config.yaml
train_examples: 72500
loss: "mse"
encoder_activation: "gelu_tanh"
beta1: 0.95
Rows from block 2 of the encoder of a small masked image model, named by matrix and row number. Rows with one number belong to one neuron. Each number is 200 + 30 x the weight over its row's rms, rounded and kept within 0 to 999. All counts start at 0.
After each neuron's rows are labels from the 100 images, of 14976, where the neuron reaches its highest value: "strongest on" is what is common among them. Only what is clearly more common there than usual is listed. The data: views of escape-time and Newton fractals.
# fc1: MLP up (encoder.blocks.2.mlp.fc1.weight, 480x160), inputs 0-159
# fc2: MLP down (encoder.blocks.2.mlp.fc2.weight, 160x480, transposed), outputs 0-159

fc1.446,159,232,186,218,171,231,166,219,145,168,132,231,172,239,227,207,169,206,189,176,198,229,188,186,172,201,193,203,173,216,171,195,283,186,137,182,183,221,160,164,143,220,310,222,203,220,163,252,201,262,201,247,215,186,191,203,160,196,212,220,200,178,194,175,283,172,146,169,273,230,178,179,183,189,177,209,196,207,162,210,192,217,212,214,207,260,149,198,202,173,227,170,202,204,193,252,180,210,205,187,216,213,206,252,175,193,226,148,205,232,183,204,231,175,232,207,218,211,183,194,232,233,162,248,181,157,213,224,196,207,211,202,209,229,199,185,179,231,205,216,181,218,193,177,207,161,184,164,182,168,211,250,187,149,203,164,183,149,216,195
fc2.446,195,264,210,220,215,204,227,245,162,256,179,201,254,204,210,244,227,230,222,235,229,226,232,235,219,217,213,225,299,165,180,155,233,181,236,198,223,228,215,213,219,208,230,226,223,226,230,220,239,217,220,226,235,207,117,237,284,236,211,200,206,241,196,172,215,200,157,255,232,218,241,171,208,230,214,228,209,213,196,199,162,233,230,201,234,246,177,214,219,218,210,231,247,199,237,217,219,229,237,225,228,210,224,226,225,187,194,203,243,187,209,232,192,199,204,231,208,191,245,241,222,231,203,227,183,234,217,233,229,226,253,206,231,182,243,182,242,229,203,227,250,249,146,226,213,195,192,192,231,229,231,219,242,203,213,216,203,195,149,224
strongest on: tricorn

fc1.98,182,224,251,141,211,184,247,233,194,182,150,228,252,204,189,147,122,193,208,227,228,205,144,165,207,175,198,148,188,265,212,212,178,241,154,226,254,210,234,198,196,227,195,161,205,175,223,178,193,176,245,176,162,180,246,195,203,220,241,152,190,180,185,184,210,209,199,198,184,178,188,261,175,158,254,229,238,197,193,159,178,200,176,233,255,203,158,206,162,224,182,223,219,219,191,196,167,165,237,188,170,164,174,222,207,180,210,169,222,213,216,230,229,259,199,211,198,215,247,209,152,215,199,208,214,204,141,181,170,217,120,208,204,174,230,264,190,212,221,169,232,210,218,152,230,210,165,211,221,237,235,224,216,194,160,218,181,162,186,219
fc2.98,172,199,171,199,203,199,201,205,195,190,203,183,208,188,228,204,198,204,213,202,206,205,173,205,202,199,203,196,488,198,155,149,228,241,196,149,197,184,192,202,158,163,225,198,199,201,199,201,199,247,203,188,185,200,155,202,181,197,199,193,203,202,252,195,189,252,233,206,209,199,199,193,191,202,204,202,209,198,159,186,185,197,197,232,187,201,177,201,209,197,247,207,219,206,205,185,195,205,200,194,201,178,200,193,248,177,169,175,201,243,204,208,190,191,202,212,201,169,202,185,204,212,215,213,204,207,198,152,206,199,216,178,202,234,194,194,232,205,196,199,204,197,191,197,187,161,270,175,198,203,197,218,196,181,205,209,163,204,199,202
strongest on: grey

fc1.403,192,215,210,187,194,227,232,202,185,230,168,185,196,208,245,180,223,233,228,194,218,232,161,180,201,173,246,186,140,233,181,211,268,225,164,200,215,201,162,201,171,185,224,227,233,208,197,208,177,245,201,174,204,235,174,190,175,198,266,201,215,158,223,203,242,200,134,168,177,212,177,211,199,256,165,212,174,195,152,216,167,262,176,207,164,209,203,205,137,133,209,165,154,181,216,229,196,144,194,188,207,225,250,230,207,155,203,188,231,277,176,194,251,209,208,199,226,217,154,179,153,232,203,245,149,198,191,237,185,192,219,214,157,232,202,211,232,236,248,177,183,199,220,178,220,211,264,141,205,206,141,214,237,173,153,174,166,171,186,199
fc2.403,255,165,273,175,168,198,159,174,196,214,171,162,205,176,202,176,170,167,152,200,169,161,165,192,177,171,168,189,197,196,215,243,163,170,181,215,181,173,175,186,195,186,196,182,180,175,157,209,164,211,164,198,198,145,211,166,235,157,182,134,198,178,183,191,225,192,184,194,185,171,182,195,232,156,186,201,155,171,201,195,154,157,158,164,224,170,233,182,195,170,145,173,211,162,191,186,184,166,170,149,159,221,184,188,145,135,196,234,187,204,244,147,165,253,189,178,180,246,168,255,180,171,174,190,215,158,177,217,177,187,188,222,168,174,202,197,184,177,121,163,170,256,183,168,199,234,165,184,151,170,173,184,189,167,173,167,183,209,172,185
strongest on: tricorn; vivid

fc1.58,165,244,178,192,195,236,195,167,208,226,171,195,193,174,212,174,170,235,195,168,192,214,208,194,197,209,181,226,155,213,161,181,234,210,179,211,183,246,189,178,130,229,248,209,238,185,169,203,219,249,212,213,210,204,162,210,163,203,200,232,201,192,201,221,254,193,159,135,130,228,182,201,188,252,180,192,175,179,189,173,134,194,200,213,177,205,149,202,129,114,223,199,131,243,177,205,170,187,189,184,175,241,261,170,260,175,241,196,188,237,188,223,230,226,226,216,185,211,114,177,236,238,207,236,193,208,194,188,196,197,192,173,232,254,192,206,210,265,233,195,180,197,209,168,238,165,235,169,181,234,156,214,192,224,206,189,163,170,198,193
fc2.58,213,216,241,199,176,191,181,196,208,197,172,173,219,154,142,191,181,177,244,196,204,193,230,188,180,185,203,175,160,199,221,187,165,136,184,257,189,165,157,175,195,228,218,198,181,206,211,175,192,164,199,226,207,195,203,186,260,164,153,117,182,210,170,226,222,162,133,212,190,155,187,206,191,193,169,184,179,189,268,161,174,179,186,192,247,199,192,181,155,145,166,178,198,187,193,225,133,193,183,183,187,254,161,211,165,201,217,264,180,147,236,169,206,274,203,237,238,214,202,232,169,186,241,240,213,185,192,273,185,179,214,243,205,168,225,215,170,192,205,201,177,236,147,190,199,220,116,182,200,227,194,208,181,230,216,196,169,183,208,159
strongest on: tricorn

fc1.51,214,244,136,200,199,214,146,176,232,236,214,192,156,225,214,183,272,148,234,191,190,197,202,189,156,177,209,177,187,102,187,193,220,186,222,198,202,212,187,209,190,241,207,144,238,231,162,225,203,177,187,200,233,212,176,185,188,159,177,235,208,215,204,223,190,175,207,171,206,207,172,200,145,230,177,220,221,227,209,237,191,225,191,184,162,232,195,195,207,196,289,212,220,204,177,183,207,210,160,168,198,230,229,204,229,201,196,160,211,193,142,197,141,183,193,167,209,180,142,128,179,201,148,186,182,191,197,231,273,171,227,191,225,218,229,201,246,207,158,195,167,151,230,230,195,152,220,207,157,209,233,168,219,149,234,221,223,266,241,180
fc2.51,225,238,181,210,214,223,195,214,201,183,205,175,199,216,243,213,220,215,241,221,211,210,192,212,213,229,216,206,278,207,214,210,224,262,219,167,212,189,197,208,186,186,196,214,206,213,220,212,213,275,213,223,191,209,320,218,140,214,238,200,212,217,259,251,183,207,213,207,212,228,221,188,300,189,213,220,206,189,158,224,227,219,208,203,220,219,232,209,248,216,234,219,223,209,212,203,235,213,217,202,212,184,227,219,234,193,175,161,214,248,187,213,208,199,201,213,162,169,213,130,213,282,214,227,168,232,211,187,204,213,214,198,214,240,213,186,231,207,225,212,198,61,250,218,163,220,245,156,217,205,209,241,189,178,211,190,215,203,218,205
strongest on: tricorn; grey

fc1.449,187,208,247,190,173,152,196,177,145,150,206,216,247,175,227,201,163,220,179,248,243,157,231,155,187,205,193,159,179,201,198,176,219,218,98,215,240,192,219,187,192,185,216,178,170,173,187,218,206,201,252,204,182,182,190,193,181,221,194,167,192,181,261,195,244,258,206,227,159,146,194,207,182,172,214,262,224,199,169,185,222,205,201,218,179,215,168,187,193,193,205,186,247,176,164,245,185,185,205,242,205,189,147,236,240,163,224,186,190,236,214,278,227,227,179,245,224,194,235,202,234,215,211,188,227,247,189,219,182,243,147,199,215,201,245,210,186,177,203,237,219,165,226,139,180,207,184,139,206,193,209,264,201,217,166,243,147,149,206,210
fc2.449,168,205,199,233,242,216,158,200,215,174,244,249,206,201,185,179,195,179,214,173,190,208,191,193,210,241,206,177,311,224,218,125,242,223,217,148,183,183,188,174,166,161,184,201,158,204,193,217,217,242,209,199,165,177,189,198,162,199,232,193,198,183,247,201,163,258,182,228,242,171,173,165,194,178,212,205,189,179,149,181,173,198,209,241,170,179,214,233,244,209,240,194,229,254,210,167,229,192,207,189,221,157,201,175,229,210,170,189,206,224,206,218,283,155,202,184,251,162,209,193,215,220,265,229,233,210,236,162,238,202,214,186,217,217,191,157,262,216,244,183,155,218,225,216,183,168,222,160,217,189,212,222,195,264,195,217,165,272,171,214
strongest on: grey

fc1.9,178,179,143,200,189,234,204,224,226,162,143,199,211,242,179,188,201,170,318,202,212,92,177,191,254,204,183,178,150,155,166,154,227,201,182,185,175,224,190,210,181,205,215,190,243,192,190,240,226,194,212,192,202,214,150,230,150,192,188,196,230,174,249,259,222,229,156,206,184,221,197,205,202,226,253,219,177,234,187,205,183,236,232,211,197,243,153,199,188,186,284,183,157,164,151,219,188,189,205,178,208,165,215,180,176,206,198,204,214,199,207,203,238,177,226,132,215,163,166,185,178,224,189,242,191,245,198,208,285,143,204,225,204,241,184,206,192,212,205,194,212,215,228,200,213,189,244,181,224,212,198,200,192,181,201,214,173,181,193,168
fc2.9,205,228,216,231,228,247,207,227,208,277,223,216,196,215,209,203,216,232,222,236,223,207,237,232,235,227,203,238,135,188,231,150,189,181,223,219,249,261,216,235,203,243,161,211,201,233,240,218,223,191,215,222,234,241,161,232,175,226,179,189,211,238,197,177,198,221,140,238,211,176,238,175,181,221,245,237,219,172,239,194,243,225,233,241,220,232,157,191,137,193,217,209,245,220,233,220,190,230,216,228,211,193,222,219,239,210,185,227,231,160,175,228,257,199,220,235,236,166,218,191,209,173,238,247,217,236,219,253,201,227,197,224,220,183,247,176,238,231,264,215,224,267,217,229,209,192,177,184,223,212,235,217,248,242,219,258,182,200,196,213
strongest on: tricorn

fc1.142,192,191,272,177,193,128,225,191,153,181,201,218,221,175,234,181,172,231,95,241,222,139,198,254,192,200,221,275,189,240,239,229,187,213,181,193,198,230,186,161,186,173,193,216,145,189,241,235,233,212,213,200,193,212,197,198,198,221,232,176,214,230,236,171,211,244,225,232,211,116,203,217,172,133,174,172,165,178,181,181,205,203,203,186,211,195,230,160,246,213,150,209,233,211,195,206,180,207,256,249,226,155,159,233,159,156,195,187,217,225,168,192,167,228,140,212,203,214,228,225,238,217,212,204,207,192,175,162,174,247,192,239,203,182,200,223,193,136,194,224,176,221,224,183,232,196,166,193,222,155,190,228,194,223,178,206,183,185,180,203
fc2.142,201,188,173,210,203,218,268,206,195,187,188,215,256,220,237,216,189,190,183,207,209,199,196,202,186,191,176,200,388,183,232,202,210,185,199,159,196,201,216,211,177,227,199,199,206,206,206,214,194,241,189,212,201,196,165,204,177,218,216,223,208,199,223,185,210,216,286,228,218,223,191,193,153,186,191,217,205,179,144,209,193,210,214,220,169,194,205,215,333,221,229,226,191,211,216,182,232,201,209,190,203,187,217,185,203,162,182,186,195,246,200,232,178,193,226,184,308,159,209,147,201,216,177,145,256,200,208,173,209,208,257,191,203,185,190,199,244,222,184,200,196,145,195,192,186,170,219,206,208,207,225,203,172,216,212,194,194,175,207,202
strongest on: grey; sine Julia set

fc1.114,190,237,213,205,185,194,176,200,164,175,173,186,179,210,215,210,185,239,159,223,246,190,184,213,199,173,204,217,151,203,176,212,230,171,173,181,224,225,130,171,154,218,251,224,229,238,216,210,196,240,228,220,231,195,195,168,140,238,175,194,204,216,198,160,248,187,152,214,188,187,168,192,249,138,158,247,178,201,158,185,226,238,226,192,175,251,134,186,308,225,219,200,182,203,234,235,217,186,158,201,198,249,112,238,189,182,209,190,212,228,199,181,255,211,166,209,177,201,262,232,212,237,153,197,169,182,204,195,192,228,181,162,194,239,223,199,194,213,195,189,185,243,194,202,212,195,213,161,192,192,242,239,187,163,161,172,181,144,168,193
fc2.114,220,275,237,192,207,216,157,208,245,212,199,203,217,187,220,217,241,230,227,241,219,201,222,219,236,173,233,199,210,169,184,210,178,137,247,220,213,197,191,220,232,208,243,220,194,192,223,197,231,192,236,245,249,217,137,220,240,195,189,155,201,214,175,230,238,187,107,187,197,167,249,209,172,172,227,237,206,226,236,202,221,212,214,188,287,220,128,199,152,160,158,222,212,202,210,247,211,232,180,187,222,251,208,242,196,215,256,231,198,165,205,216,172,226,171,232,193,229,190,208,225,137,186,213,221,204,196,254,207,215,214,249,202,197,233,205,205,214,215,185,199,249,158,221,252,232,172,251,201,247,201,202,199,169,217,237,227,168,232,205
strongest on: tricorn; pastel

fc1.327,188,244,206,193,170,239,181,209,194,185,104,182,164,202,217,177,147,206,157,208,191,236,143,188,183,182,187,221,153,223,178,188,273,183,176,194,180,251,153,219,152,202,260,192,212,185,192,224,178,218,222,203,215,187,196,238,142,219,227,167,183,178,198,195,263,212,103,199,201,210,194,206,258,187,184,252,221,178,166,216,201,198,235,187,165,270,140,200,247,229,232,152,147,197,186,233,191,192,217,170,199,239,170,239,199,147,215,188,202,240,167,223,259,190,225,199,183,206,201,175,188,243,160,242,168,176,192,202,195,189,183,168,202,226,205,206,164,189,233,209,184,223,179,181,219,166,235,169,191,180,188,225,198,165,202,176,181,154,214,226
fc2.327,210,230,262,207,214,199,209,209,186,231,159,177,232,200,190,219,211,224,213,231,212,218,199,185,205,178,220,202,231,206,252,189,184,226,221,253,223,241,190,225,238,179,190,225,226,206,239,203,226,147,199,251,177,215,132,228,341,203,203,188,201,209,184,180,183,163,91,243,192,231,240,201,218,223,209,189,200,225,239,176,191,221,193,225,253,220,181,214,213,192,151,208,210,198,204,227,189,208,223,198,218,200,208,232,177,181,254,257,225,140,200,189,171,208,205,224,211,194,213,254,208,194,241,200,204,223,202,254,180,220,202,229,217,170,204,200,213,214,176,232,209,249,159,213,247,224,150,225,205,263,233,199,208,186,174,170,254,242,174,217
strongest on: tricorn